From a checkpoint of a small self-supervised image encoder: 32-pixel images, batches of 256.
Rows from block 7, named by matrix and row number. Each number is 128 + 32 x the weight over its row's rms, rounded and kept within 0 to 255. All counts start at 0. Numbers have three digits each. After the name is the row's rms in percent of the matrix's.
# c3: 3x3 conv (model.blocks.7.c3.weight, 320x320x3x3), inputs 240-255, a 3x3 kernel for each
c3.156 099:100141072106117177132186129136157193142163120090131049134170116110204117054111075138160117098165159147180109169146180107112128114138112129137144141100150135119194107141144128144121177152091117174185104086144102134123145070141170151139105140096143163159136073148117113143116130132156093070133185158187169139153111130185128163157094140190125130162132090134126082171051136122139159157131157153115075137089095111106063201113122150112147
c3.157 100:126212142100167114114122095139133181098076186067161140107146118195120134062125068108141086121110174169099133143141142137091114147083132081185102106146118129090117174119104140125145147115093122161133092088143138155094160108163108175106121102122127077107161159114126127101152151115146085119201143101090113126032085095106127181149148143147152126081083113131103125148069105145180125097134119110098083108140129125193101193072094115124144
c3.158 099:121087128108111142098058077159112076143154144145127189089109080100119104179116140121090189161170144171119102159126151178146131177138158110136176160152100093108092170059167150118137166109138097156107102129179118164070136144135156066161092117099085118133133187055053073160090111151136076060112166162164147174100102184087152143155158045082165188165137124167125119133098071155109126165055142155113188184170129085138162133110109112101160
c3.159 101:157154169140117102101045098154187133130109106154076135131118134119131199157176133133128125093144166088196124148132142164149138128177215124149099137137095220125094119128153144127171080126155110069190091157180083135127056096110143089067038110114134097143104126113095099075116116135170186119149185169131184124164125094162142152084188094173145124165170160157145190103125177095126129147140141142080179106116149045130143096174116094100180
c3.160 099:084112104076066027127080039136110137094179123166101134141121110074192178082144085129114113128179123182110155099101165124189157089098142134110113151152098120126135172076094102099106149091139129123172145056162103089151057151099209112107108152152108134135056149125130141063110105139154147072164112158090057104114158112128156134108129111146111149133133118173157092163217130111128162148094102130124098090163110128110116133150158182148167
c3.161 102:159180114091091106097085080132134132091176149162085092141141183163135116188149085149122140114116130147129097165126164150103145115151135084062159173122146170073145065157089091167113114101101132133139110134085196124076150125115153145186204109163149118069137097136102159113119040146104061110198149131117148101090098076087131146205115149158119121123118151138109160092126132144182088139148159140097095150126169065122120088102102130141121
c3.162 100:111171104178134174117146170101127079146161150154133153167105126076148169157166152126122162145155092116081111111151106101137101176155160109163153106106162155178069168092145084170170127165124114147143140178101085069146111094140113092187079159157101067137099069123145140094172158092168213160111126104098087093108122116067135071159157121129125143168101094120097164151154081139155178129174120116107116182100075137102075126118104100114101
c3.163 100:139121100153130139140145112146141184159089120163135143124165154166143121130123131139136111094125164079143145196156127138144116097106079133117128136130073145182102149111093089120119135121094099090127128145094129127137094126143136078130133177116089149111145070165133110126169147099114182165121178183114170144087087121176119102143116148132162113089126122127077137134104157164119181122143053140128137159139044164157136108056151107144169
c3.164 101:143103114201087183189087161099190173129102135127094133139166176121083152111163110169079128170152112132112150178152175186120170140089100127115096092103086124113119119131168075080087150083164129074059197112159161062165126055120157143149137153167103163127098131082071116098153034068148125097135168207102152119094107169109085042108157118131199126095093114159142143133081131121093139132133168139103109091155134087130124105126115157130085
c3.165 100:146153135108132148164140105110134111155156088093109087133136131108107165128102120102146079123093141111116140114179088109104096162156086133136065135127154169133166106157105119104125100141125106079050116146133148184255107141089116170129159186150065121108095130080069115103139102074203119137125099208196144163110138190155123125152136081155191204128125201122132122120119107114172111116116124141157079104078088128138134156094157108135194
c3.166 098:110103064149107093093130082167172165170130130125212110136150066091141152123117144124149192114146098155114105141160166149121051215145128138094100103095109128124087133152137100056147106147073140181118097114102101159105169140122179119091102146071124113115129108081136171123078138164149102105069144107117186089086120102170109129107105131122150114084094155081164118182190142152166143166076157098112117132159122076114054131109125126063107
c3.167 101:134106140124124157058118108150174107134085147150123181082127118080117089144179157148105143165115123124164089085123154134109090132199161081137149165140162124199119113096126150129110135146136097130110175128106116110060129123113122132091130159126152133178179109164116070130094089122094126128147161113112112147156147106127127109092143123118148074152140169167167123077083135178142155119085085109157179094112126073093129106062162120153142
c3.168 097:136083091110084081119146122127164200125118112147161137164116105105141170086096084108166105141195140145148156149135134090077112115112150147116071125141149123185157160106111160176103187136159132092121109162055124102110119058112162130139092181160118109163128162172145165142134111163069156117110137119123129091108186173155109139139155111118103074127130116120128118149105135012090103130133108129130150138126135085170104141153103186134118
c3.169 101:050121076124156123209103166141120141169148179115063168151115131110072117111179141185117106127144123082126065145117156149173126049142122106167136101086110130146141144168161063154082134114110126123132112170102121141156145093112158111159131164102083097099128136159077142102132164131078156146118161128105150114159124148162148201151153134154100161083130131229122144077121162096181180128114101126125130115130111136172169107123124114135113
c3.170 098:119107111123104159115105106191155209143135195172144135117160154125141152098166153106071107129126154091145096144122129153124151147143130058122134113144113143135129130125188125146121152112159137121228127168106115121169134101147132159103111112135115095069123153114121124107144168176157180117106069143096163122171150119130186175141120102115091099088118080094163097113162138077114196135071094113124125149237092123190240114132207146162158
c3.171 108:077055061134189100101113098132104174134162147155168111111086113118144124141170102087124075167107150088123120118147109153199120095092111115147141115080143118155113153131156177146147088160106161144152138070110172086111147127119148153117101155151170177095171167130171163105127095092086217078156110064131126128079136113123047179160141166129121160120162145159114121180189158097103142169133161112159117134121126146164180103116123124150095
c3.172 100:134117118146151106121149141085129117119133152080135104124178113163149156101139172120098077149133150110096122138097074100193131104149143133151077103125102212138100147104106130153118092142127158115138115091194137119159131126109130102169121189128102133091158124144155144098152121088140132159085155162147086105099090135180102132131157134113153145114170180158098174126153157152111163106141137156152144152157143165104121174157162173092123
c3.173 100:158097099098082110177145110105126117142113110079093083154127191135114101136158097129134125141070133153113151093177140184076112065184126125170134146154169158112140130129186098147167157133125123128186171101123077045075108142118177098154135074142183114118148116176089141049094155102136105159135115149086137122155127144108162113092186156154178151133046085183147107127117126095100125079086095143133140161106125112100124114115090144065186
c3.174 100:068049169145145092061127151089105099142188165189147163087080073149108130120123114057102082123112122079122096083102138105133109128087107088145140152099153111123163112151121163102133135142208090108064137168137135144199140098115092108103160118182082161170165138084131176068112095148167129110095145153062086072117111068118177159141103121167102142046110142140209255170121099132103164138106090139213175120091099109147115111152094087116124
c3.175 099:131109157056148106071112103126154148149129123167122161187110076179085173117144170100103125121074079121116117133166074153105130180118179149121154133123125092123166122157108098132083080124132095172121109144096113153141086126102103157058164112111097180101138146100060185145101112073206108080183109102084118056172133168107068146161157111145160073172189112154080180114127158107100087119125104076184103121111099126132141137178188120150152
c3.176 101:143188088120123122065137158170099139111150122157123097161108178097150107138171133128164171094100117096096158130069132140162148142097153104144104119077077095119129150104085183116132161142099139135192103085176088094133111179190085080151155126128118128105168175117114148116128105132132111157110125120154106112116150160089116164115091108098084082136123161067093107129142115152116141086146104203170176174155118110064147142126146094144059
c3.177 101:148123104129137176120141169135137102113107146199135135131178164109101097133107072164121121171162182138129136116103134124073198151093078131156106126157129153113122123129080129173144115157141157083162094073132157144131121179116129091197120095119165212124097140075096074190136081133185112128089158186131096144135156134120173133115139211119191123141129223181154168103042170117122085087136045111105139093174144136107162132164135087099093
c3.178 099:103082082108146137092168114128146162078165112084129146174135200136115199172136166127085156162130143102133085096100130106129165109140101072144144134174088138070122100123129166131153152206137147155080182115106082081100142188130147120134135149126148113109078144110157118179170186135196055189102077171158184206161182142134122120125142073130089089100126155118135123108079099189121159112148096161092108134135084102169141112149131081077097
c3.179 099:114123098093146192131130186090145133106076121136175190127122111121088115128097195094118114077190089128181121062125124110159159081149070117128134158098152153137156099105160183178126106144122131093062086089117185132152151165117123070104141130076168212187146185197213113102143167146236181113152158168133139121110168152131146129099151116159113152144168148174069140097113093139121111124124140111123164100168121162133180061128114105132188
c3.180 102:159118117096127127152149114122125117149147179108096134128116071140071127071132118137131143112071083145125120129165157124200117198151107086145115121088158147110113102061110089151137134117105106097116123166127141124096077115105161096185141108094165101092142081153098132117111145159121118115092141126083109133118112082156126116125165107124123069093200160099184160096164164149125157161129134134123168111099149136132106110094157148078122
c3.181 100:187151187152087170151157189122128099116124130123105108122119076132172060099065102096158061059133104101110124140038102137100088090080117172122132066073182135115165118133158078148165125118128134151146145141119102128125172143189131101098147107131083109158121111170134134133107109120131129107109129165159161118104121102126196132110155173137156171115114128158147151171122179110153126175098153100161146149126108168123167183142112160089111
c3.182 101:193143146107103156124102100108160122111188143098124103093138121201079147076147146114135107104137144102140087091149152130102152100111167194126104105173164130097157152154119134156080117114093112124174077148117137109096209154121151158096146120128114144152167139087142163118064134171115105150102141049099129148152166100157136178106168161055142103167211105149156141132174127076151087071152180107213172116140075198125090164132103109161118
c3.183 098:134195108188127118121085168033129092120111129157134069089095093068113142103109151106120110117110106162144184070151116122114088118160113197137181137083108118116112161114131150117100114066071069076057123112150132156155113161204167053127104150213177142128142116147135176104158127138088094101120172157118161096206092133173182134172111129140111126140104142110082123201144115056143163141109088137113165139115153175154160149108142158094108
c3.184 100:140131121118151091115145153141097114145148065150152072163145155062158096122186132103151173091134165209139137096177108105076162129128108125145136123107151108108158076141116097185122179069117179150101104162207150171132122171093165212203064156173111135169136130171116113169097097135104103160076121103172126147127101118165105105158073111128151142123070095186166158109106123085128080108101167137064124136109121146124201162128164161101090
c3.185 100:100139131100120130150134119118156093125101111135133173041120127113143071052114127138104094171098092150158150107112129173098135106101109117139112146115128089146158145137146104166106149182117136166142155072038114129066126108124143140107116106105140138116117154153154108110112086085074103119138138118086125125088081134094122133111154163073087107178154149208123069099147054185161124069149123149162176094112150142103122135200127133149102
c3.186 101:105151133144105166141141134185125133157141155125135123111089111112144149133098136140140129179140140093123078158117178147114130070157144127132114114113152165178104101180159154090138112155137184148153100129087134186138108082148106111188116135175132120094144126174159092151126059106128118157148107149053152127156145201164128129119137135183110141160163129145130125160135146148134100130120164191128160119119109166105136137130140117157079
c3.187 100:128168046093092138103099190144148065154117169125127151164093145167112093103157148105084121120144136092123121123166158089139149162154121080079123123112167095146115161133107174152131133123149096119142191131064157121148079142139123145133082151105078117161141108137084102160097149152094131191160144180143137125192092139172065137169080111175147113140155070141153190120139070114100124083128131156123142152153104135191197126106143128134170
c3.188 102:182204144142123121128166169095161057136111116100124095072102184154133143127108130094068124110074184148123138099143146178162090085138137113154231156140109124174152176134168100129137100079209150159178196155133162109087135125057169130125172100149124147124135091206082104107108129114117150129111098127067134108139146138108155104127113147139106157138152136146144141102136105064144147115094130127133172142096150153152053148136167124081088
c3.189 100:129160114129116109110079077154094103149113128176108150140141079088108201163141161133134130069157135122087118151105102108156114133159100176117189048154108079122128115163142116099111107140108114107164129182158122162157178106117124180082089102079085124133109120121125168127142129200215175133133079116159250169130144163126102117130130198106147104156110136100082097128109121143154111164145168182068171119169161095132120157128147131105152
c3.190 099:082133146133120136141155161173147232178133138170140158150143123106096045136121159141127104069149149130162096151165144097145121152142114144135185091125138094114176140133139142081103081116092146125122163144120154114137145133101131100052122162092163108112161167118160072073108106080126191132135115128078138148150102156121205108160133185152139151109053111117135107111137136141139126079054101152136090126144149157102140113093099116130165
c3.191 098:183127134150162130089064097114093133152161165162183179117115121119149121140149129145125140147110121125129082131130104093099146090112142146149106124122101089101100110083102092109115146093093094135141116131038117155133098122126150141171119124085156146119152117166144138121131052090109182164095117110159166167138172188128139110150160118118113128120109150067122136131096105137096136116123158121138177184148145132166139145162175150106154
c3.192 101:152167169111109140104100126106087124149154149133090106210137122147115102122085163129107105101130134175147150096128105106102099091139124157141122081100146105098159101021168115132128109152131091104106146133164142147127115148093112177100069123171165141119143141111195132178108143116109127116097191169078128131138146124196187171125135124090196169135195108165088172144108142147122125141148101155127134164133130177089133116152121101140180
c3.193 102:094102131118160106129143130181163123079072106073140098124111117153117105127095142129094060128119157154185119044103127103168107168123101109109111103189097122189133126174163112098165170122157162158148143079166059088097116106141149152112100129131145077111129152113099083091132127166122126099122081103134100115125153108152099126117124133139149141105152156112136128124092146119127083160089158119146164128190135164158111148096174106181101
c3.194 100:104121099097131095108104052168154077107167122133098195107127139142100112158174111098123184122113085129175086111178152079133176063138131138161092119150143131083115140102136210137113136151091113087138068168111142122128113190149102108169058143170130102115149119124141112123082087174050138153116152182074137217136125141137181169137124162114190148122122132130209072061183114091157171190116132131144135117063104156125167198116090172141164
c3.195 099:097111168152102139201139127182062118127130074103081121138095167123149152158150153071136144116088102179131120141097070128105115118128118110116184146099109152158183094128147183145074157106095153098154109119222130104120134117118180114096075084095129105118142116167134143179136163116149079121161099133127124117117170138116116114132110116175117101157158108115166075126157102138074110136148147173111104152171184165137069169184179131098111
c3.196 099:175186151104116094158079148135123088113120169165197167127116148105099136122060124141130141126114139104147190176138156150174130058168125150097154133123091080139123174120203104181116190142140142162116118187096099095054107107151127116157133142131113145156128118107120086077087105081101129105088134139120106075107121183161144119159088144122114179144131125187102135093130123092164121153095180086128131158113128088141117079116156137110135
c3.197 097:116145128137108118141183210156169148064153088162128142178147100179119108147147101119127157080147154120103122114202106143152107148178125080121129098164092080163134161151108121057162127106094143098162154149109097131140103114114182156171134142173114133104164164187121123126121159124160080134160121124088136222145167106095158169090173133201141046121090175130088112141130132074129115161156105108151191083073107106117067057100140063138039
c3.198 097:133101129080117138089112144187116145117153114178093103153131094104139088093153118109154147095148145103088063137179105130115168092148159181095120151198119185089114138106113140181118140113121142168190135091117154099148167091147132120137113108133085123126051125113146149124153146150107129163157079128046118150159117154152152124130149146106150129118227112129097152135116127099165154173110170139134096113158082148126107091089113113123148
c3.199 101:142182117105166126147084153159164114147099125173095128187083138118111139132122096109148107102108184124091130127099152137128176131101127177163133110088096160125162119138137126175130157141093142068146114103140131127153103185155130157150107113120148099040082138152128156126142103072111150179073075125186140125130123136145119077054097166125131130162062165089111160116170120141091145130179131163176129117207158119148157091085137196125150
c3.200 100:122069126107136124161161127109181135102122105061131135092067082135101085116135087110092140170152125120164118185190146156089212124105151136133109124147148121126090090114085165138146090157151170076194174072178163137129148153095100111094162131129115155125083156123147134118131113106157110141090064101114093089101078148147077161125138115148137152109081060118099139119155121155150111138132101132088186131117202096154123124163078147132154
c3.201 103:066131117104176095072098128113102105116133120127211130065112124110141093127143105055100143135073113154123101086106075103104113068123111159176159155104158095156145162149117142130111078071134170128100149110145138106132107135133107149128091157146144159164157140136144171090164109105163189095156090077133116129157143124107138125088142130126077125122165105093119110152132141155105127171131138123118075120135115168098103135165113174108117
c3.202 099:126150139108084146158119146097094183109133134102077119087057126136147180169135145100137153107149100147140114153129124074153145125120177163071097152116105132170173107146134129106153089120101174049118120105143203135134185096075106106193125065142114181120140101121129153138052090111108161133139160173165110085161096117075130136110138171173132120113132127086172137135115141070131128096110120138094140094130131142128137137114058145083076
c3.203 100:088128154160185139118092095107132041102151145148118187133182083083155104116131144173156102136207171191171147117091143112110122143131145138061124108065161134150157082138111196079122070125194089092118126114120071133179125113131107114163084153102090146141095088137138132129140167134148139147110168170163128156131142110138146165091136156105116160107089123153110102157139070100179093131129104144137148151155070099153091096169161112113125
c3.204 099:143110128169106147172110158141147131170117161107197207117140164163074104164138151167156145113118129104099065096165121118096108173123127071184140131108170166108128159145097114174118112126098131135131091119154125144124097112102107125110116100086158108145130159143084126129144111121097133133095131111091136105159184085137141073116170135182167069202103103125160129136137105127146098166163114099110073062166169105077117127090199139125162
c3.205 100:112113180141121136156155135156080118123108127118082165139165173128090117158084101095121097085095118112114109153165099138174143152100151140169144117123143117092116137143123075177158145121136136155125111149077104097132061133201153124170135145171127145113155143142155080159154123120146161126155154142148156130183148143123180132108175168127152178140092207145116153111101169191148132121103128131151120094122106082129169096141109127105160
c3.206 098:116128129072136204125077130205175128070132058123096120090084180116143121084134131174137173122106130157104139122112158165128128117151130107166065123118070169095115152113097148109133158115138139155122193133106119145101104140145137141199140172139122077137147129148164120119176138115079067160117139137166169151142126142157133163170104102162102125131146135184090126170124098153206179143154179136092150124097235160107137107081123079158129
c3.207 100:183150193134104151161125119151162152142099138183138196192126144158122108194150111080155129104070143083118099056180116171110152101077114155175152126152122113122178159084103157105140093155139104122131123162106125178138162200042132195150121084130168139082151115075122172127146159129103073100158115124099071132121216148147171139085139137139128101126131111138072196160181118159056129091086097101129116098140112114159147095155117130148137
c3.208 100:122158149085101141135092111119090124175144118131157124112139090143105120036116143114109143176104098143126152136138118132143142090187164114137107116102128157109157164119185112112103087124087148122131131088176102106152122152100161132091143086048095166136137143104084127138155176153202172147178188106177153149147168133128134236178164066133134116124176115164110183125122121171090107124172130176162127120147211113115124104100136114142090
c3.209 103:143117108115177091067102114123136160136165108134120081156123071163105101148126134128132157092168131108128135074142087130133109149110156172148163097172109162141110179140140168172164172119138098106138116110191144103119108135039042172053114160115141123131154122139171114165134115092159169076139149061162124148181098139147146142123140102130104110100141140127100158128130188104132159047098166065110144085109155089129126152091114175114011
c3.210 101:131126170109078098146147116190112155111111141106224108134078107147152141089150145113123123108132100123054118063131100113097168100098158086172118127172117146143159112095148153123064115116121111159132147103138111136144123141170113103072080123092198165118185144124119090166102123170139117174148133144084126099091127075103201143093124123125130086153129114070114146152142113156057124151161104121157133108139105098134069121071067130111158
c3.211 101:087071191119149159170155111104137133118170128136187195135102114144128128141101151153135123130155100154097153169163123135138141167127136116139102149060105098077146060142090130087142108127072125168124122141112141124138147135066126144077127151083111166128119104075106105106105158187124150096137168092147141176158160136153113202090098133112141155176126163141162119120076089145112140085105121114075094177122150084075105137178130119129087
c3.212 101:107146122120103151054136157174119124132151110165138104103102097137132102065156133131071142174137129083129151135117111141133073120123139157131116156189172140171147108137137087126111109110077083127111099116123091082132138161151173074129168170165135135130170149115183115124128166104146091179168083092106109080119094158107170139156123080166160136130108139139070088103094161120127102137136071121146122155177151178119142113140089094180145
c3.213 101:130125109080101167101097138180176107147161168152048124140186157162122154137090131147083103110208143096109116157127139094180122132110133158128122125160128130129120164120146106116142140110109138162106170107151106173133142136088126125121138150104141097160186132097159120080107145092088136160127134113064062060061117188202160155164080194091125198115152161136171192136174099139095134131120124107140142140086156152117107146092129104169200
c3.214 100:081137077121098142093128109155101073115101092146147143102137119142155095132126073157150125130127089160062184178142117123085063139086127133176187141089074107196147109095113149119078117158088155110167174213172124133119102125134163120066192131120095160157118089189078145121151115125134150090148136114101126071096094113051106075177144173075118148073104138146204169100134111103158141130158118147128109094111070074153149141043069126081142
c3.215 101:179066072143121124141047176172151175097108178124086146179164164094109137104123122137144154165116181202150172141128121126123168142041190120193121124162121141081110172151146120107128228135114134097091100081153153108075127106130127093225127136135137114203156165190135137123078067129130151138166144136135119154164118142168171140132125200134112114124116120110102099108117128143139126115119083184134123125136107127144102107136116090181116
c3.216 099:046083096105072081137172146165130105086121189147124106150143143143075165159121197122099082116101121151142110127094108164196167110115117142115187099136102114165060103134098136099052117157108122143177174183125099109147107107141120102123143067136131145171182170181120095152150119216172142135138111137107094122143147047142065113134114139176147098123136196121115164101151188174143080075126075161144114115196112146136141138160098093070084
c3.217 103:116149104150165167111144158115161150104112082088165118136112128150119139130113150132166139155074085127153154102132118107118120150176105087120180136121136075157138127108171142100145127114066165147095080116107095099154079184176151146068104131019064071155098125055192143201174111103151151090077130142199138136119089176092110131112119123141168130125144149152081175150165089117127104115145065079123198147134134155096097151142156123177140
c3.218 099:074113122125099165179170154111100071133148122158135158177160107148179110143147077107106146133075113141105113117128103073125106063069071162120115123102091118144178159120109134118165096106154136131165174171160131163164157118176114123186128123068145139107113143103127178110123144122130123122106148199148113136142142178151134117144168158133135171172140055176136127076104106115090150138113145097174099135135129110146085108160109084153118
c3.219 098:129088039034069066052051057166119070128109149111141189069114138160133124155111138112080123126097182206124214142115140084123160120128095158130112179166156207138161110127082090087116128172125117114124084086152107155133182166145127150109143129139130149111133091094087155092101132126233118109126107138116101067166136078038098117131093103130154132135110123163097101147166133128133199140062177066156150113128150144122148181122168067155134
c3.220 097:108089039130092204136077137143146137077091098158142162099108108068103113112139114133114118112105079103109189074193162151107112132138140141077146113124141137127148096161105113152129116122139138175131123082155160098163143120100176149152176136117083148205129161089148078129075091093129112117178132169054179095137103103196097160107153128140145117122148115161081178143149129108031117124087143084164161108167128129117169151090177140165142
c3.221 099:144129070121145126135101104133084141124170074139097129161144118180128149154140078128116114107128157090198101120129139086123147097140123203104131186106151098117137120101077132153091105128149138137085142102131130090095149127125123110099162118161227116153109175061128092101170205103148144142155147088138151142158136114142057124142123120129129092120171198151117142122145139137138114156155064141128103165098089099120157092110088100098156
c3.222 101:135156101134128133119124187123079117049119118111143140167133084125202098116166170102155120127095098103105109061182122198111120098112174106123156154122088065110125099100129169124151177132077151120086073140068140150175119128138147140139188093104093156179089165082153101116121139117120113132130152121142077063107116140197121144170179162104166146147118131152084075109125092133117128119153083054127060129132111053183138146152150166119126
c3.223 102:108175091137051121158105174134137137112114103159048122068088154169120149083095124143137209134096146063096122177234155150105154084120039135091135092120097141121166149108195128057165096159149118188144152146159088166144124080095116142113171140220166147189189124119151147137096148120085139132134176093130144189042090122073077055140112145142139161085173068108133112123160096073145171111156145133111105126079066128101066106076131111097108
c3.224 099:120101113122092117121172116131138134087115136166114122194160077130157104162147109128129168146135169143108140140125141119144116108112091125116122104150105161136093118109144175172162099159139084077114114110166061149083094132116168145103079147140151131143162150119122112112137183136153138114152102179113148153120105127092029124082094146121173055137107113060143139161173106118126158133118140058110103056123091162090114182162127112114146
c3.225 101:113131124163110197116148144156091092071127124138091123160158147161123114125126157096101129136153162102133168108124143143107162053109148083178178109119161160124156090111148136104110160165110108093130094119114125072104103161114101104142070143092078131159126149098110101132179134141146086045113134141131185118137150110116118152143181110160113115119111170145082107192117113141145077082117136114159166088113147150098078076152129126136146
c3.226 101:135129131168158168138159098161140162126124146125118080140083086111149135167149069106162164175149143109090142173125129119074125088133152124144083117146146108163138128124167111180197120126160214170149121204102098057125137139129115074156155108152122128139116088138139149126118130131031159107130159145110118100077131107110078192089164107044146155116109149103145085094096160109117148119100115095166128108114179144116105149101128138095146
c3.227 098:075092105166164115129151175079105086109150150088143117067138117118152165192133105126173114150124078087156163077125124087067194200114150142132156109125148125139119162138147155103154073103105167118129116091092129087148133152157110162154154130155101105129088135125083125206132093121102135111109122140171138155152078127122094086104120134115127140121117108100150126106108169094084161159144151117111099133159136110130150083098109104146120
c3.228 100:098097121149136154126132113116157158087089089084047052167076177129140142176105119177117167176157187145067165143167160082111199112139101141142125135126118159122134169128116135139164126155121115182087125124161076183145075066090146168148114122111107167082110179113137141112177149096179172191115086148128097170138179160071107120167153104126126146120136132106148162100154072105129139101123092071097112074163133124079158136115150182070127
c3.229 100:110141114096149133119124100111060087117179141114173130165127189126173149078129087150073160127081124089094114115146118128106208153155157174188135172129082143169139126091134132125132096146137123099133166195163092159131185106135105158114156154244218080079156127206134093089185126112104079136145142168085112168121095118147100095115177116141139142069187177182084126148103152120112145065101125136108140125091110090120126130150143133126125
c3.230 098:140149101129114181151113129113159159158131166153109121150174058116210148122120131051125161142150134111151142096135103156124132143157073181138190125080102070173093142133176090121097142104137092121120114109170089064072166139123166124137173157118104107162114138071145050182179131112135164152105135089091096115052127133058055076139143179115159113090088153129215105132138133098080104171176064139180122105123102213173149126152094094081134
c3.231 102:151162210173107078088151125133106175118123141108126107194217125150121066146076091209134199112182116113099137136153106130121144121057164120119135181183138134176140087128149130133176111126087115092165132123072089121164125111152177157153125151102128154127111101118115133160157144130151211176108135099130094103093120094061077091181100149038133129116110107174168094103183120128095135131141159082157126161096152171106121135129099169097138
c3.232 100:117106146128096078221158160104154105165121095124121097068107104101141105152131128113108108089146126114083093114153084130108142153148102118111110058146140139159152149140074148128128112118102124108099123084178117091123196124173147143155140076118100125075087096109123084135126221165134145129136123107128102157187149128145167099178163099177143123160034116078125103082124110101100119144129155136135065138143125178143125127162147153157139
c3.233 097:115150215124101120120101153158130129134118139161146140121144137141156101134172151162173155102062128126129116172129110141174150124105094164088165119131127161094101147138113098144126133131123154164154119134122128143129118123086119173140114118072142145178202133124098190125077122108138133120106127128143153167164121199153095144174118198136090152205171118120137107126091093131153150169165136117091133225137167168166115107144120154119120
c3.234 100:124140121105160093130104138165111139149109095131099189150146110170136121138082128081109113039096116067121120097115141130145120096119115112113091186064154178042099140126160188130129143127090131099102169130174151144133136191143093134139112140098129096093133156194177201149103120091154154207108127159081098062116084117107106156159115117153159137143182187125119143142163136146190136115162089141121118116152158095107117110130098114088096
c3.235 099:160120157146149134145123133137113110115155097156136114146213154158104152109129082139119061190088118131056151127172161073092167159160199122142152088097175128078095150053095085146105116108112097070076103113110144176121108142138109156136113159106187150151110150116152108178141158096138122179085066168139147122138162215128104211127080130146091152084148132111137116110145165193138164122141095140142150109136128154151142145177082158113101
c3.236 101:109132156139138134170107102106128166140171086104108098133140115114078094158144098115133117128140143168134102100173118147129178112117185150119129142119122085178153109094127079113140156154151078135123110100140122120103132180124124083170118103184110108174135122165124133127186142165143132145093108166162117100109113103070137119186088170181142120196098125153169118175122166120131108120164082093129114163141130121094178127181143085155096
c3.237 100:174120133152131111147077109064120089095128135112129093160151154171166103116186212161030133185159101127139149130115111147032111133168160124092103124176106108106145091124137137158203114093129147069185119131187112162072170160142193154211139146081207178164116093110087115120076142118123122147143139161124115138160139151066109074095131103193118116173112116111131090131109103169068122152140110117112109206159184092078120104158128167159168
c3.238 100:085100112121122118083131156102143202119145162107141160141112086125144153147132156083156089141071117127138137130067134088130138119143167114134102099113095137105144180156154123115110100090158087100073110205132137082154084155177125141090086161165166198140104154097092114132114171156183196189138141165029141171166117128184213137070140147181147117162132119130115097154084117147153146140139103119200101101134078073208159080145136073112085
c3.239 100:209122160132200128195108180131099095123147142128105094120150077134175153124102063125187137144082156118166108141158082126130092126080149110118121136154175145152164100073131171129139184100114175116092130126109074154075126147133159101145092121192157175103099066182183161154123129120141107111052164077093081138149097107173111153118109097194093171166104174167139160131126161175103076130165143155169137132085150115150158126096096123120121
c3.240 100:142166139096063187132091174122208143147111181101101173072129092082156172120129157083098098109127124088086165127101126048105131125144134201131121165191113191228109103182117075115133125128103085145102137155106097151140142126143127139070091092099103156190088122143195214154098093091095151131135115091143084129109105145122105128104092148119134167128135084119059114114128105120168146152183179138132085140165137126140121112095117120109133
c3.241 098:066125117137095128088158140100151123123025128123118097133158149118153104095152113071160084113151117145144158175083134138128177116142151122150158147071078095105206094121132072130138094138094134082129142123161183134152192178093089171108163117133170140107109180138088095166133089132160151150192162107131103127187145147150182159120134134173116158094134141096113149030105104132154116151137148098164097056113084094123092102061112123106152
c3.242 100:179193143141130150162133151123112097167124121101201085129236114124005175120057134122139162140125157092125060153110169147084102086071149110102091120143118153160131135124098051147156105104179106089084130150123153198115084148070149087093134122141159165163131114111146175100099134162197144101158127137074117074110140064122130131107121143105071134054137130121149167150137122144161133113117096118108146108072104088129116118114154114130138
c3.243 099:131135150099087096111071140146128157106104180180104188097135167166119113127138105114120097106114105136103131119160115143143117133058160142128167089051125149137165131123060063122099097147086152141097101054049152116084163101135119157095121104084109105099150108121178189069049127067102126049063179098207113104123107145071047137170099100163118087152102083154135128179136111105138149080105134130129135154114124144134181151150136104132123
c3.244 100:146131124146107135174106155124129133162136109094133077166129080130131112133064129124108104147145143174076121078161157096041128126121107173150130133106130156161107139153120109153144113101122142183047077197166148079109106166171093174096115136078169105110145122125090109173104140103138151129117098179139141185165097150126159133109105115120128155155145123121197146151162134172159093106135128149112078128160124134083098126137173120133112
c3.245 099:156122083080184095121122152186152096109115105120137091105136151074127096091092099151121128087136110094083150120088169108126105175121143088094097089091088091147163147145133101082155104178086111113152124112138158062114158128092155108149141206125114155198070126142078154080115186141138093109107100094105116169095119179133157139162113130184111070123147108132103140076165119120160086074116048093115114149099119187115163084143117113120118
c3.246 101:112114155165074084138127150086130146125088140071153120133155193156139214136120119116166131063149150171143145112080148166122115145169135145151184176165085132106146133119103093075140134109158143084099119103091127107137109103071124132068184094073122168113159106145126099091087132093110162049170130134152097097142169111203126118104192191057163136135111104074147129100127147149107076154133154147151176134125143133164142095138144104116118
c3.247 099:170131094097138198133174163114114150122128133118183098114131171151119121124113111114097073144135118111136103112111063092073073140139117136110153155142150104168143144141135112120175130122155098128145052065178063090067131106101118146178133146088104141116132093170161054096170158101182121168173089110090102087157141153097105138126120096138114098131142143125183130160135097153132109166196134087143144107150084094115070142066131077229196
c3.248 100:186148178156157140143165072068082122140107146164065115159137102121105109164128099133135115067132090185133084125103122200143187156134134095110096120131147108121119116113114187133169113064077111143086110119140144109147122087124103042154116116102165122110140098138106123092136091139182138137131110093155111119108164166115135112133132124084095159123167062145124157141100133190123133129094108075114149131173180167163095103107181103113141
c3.249 101:115134187131170130110056099127149151132130128124117162117137075104152117156144162098135152102099149168176178099197179144086146160145164130111137132175109124120123141068146122156152105103097132100080148142115144132155084137114137112149152125147107129111123000159144080113100124130133155116119168174122062185108099132149117188151145099104120098141139086064111110104118090147152104132107096121105167144175115115163100094108143146159140
c3.250 099:142106165173139123159110171135075068182142145113142102152196117117085111113199093163147130179226165168088194129113115042159078058112095150078147098135158121067063245174167094156115105108108089118159109126113110057124063131106111108099146133134135147127167169131134147090157106148138031044121120082076115147149149182115185106112156125136113119079189086124115110132106144143119118119157128086123142121106114140108134089176186179127136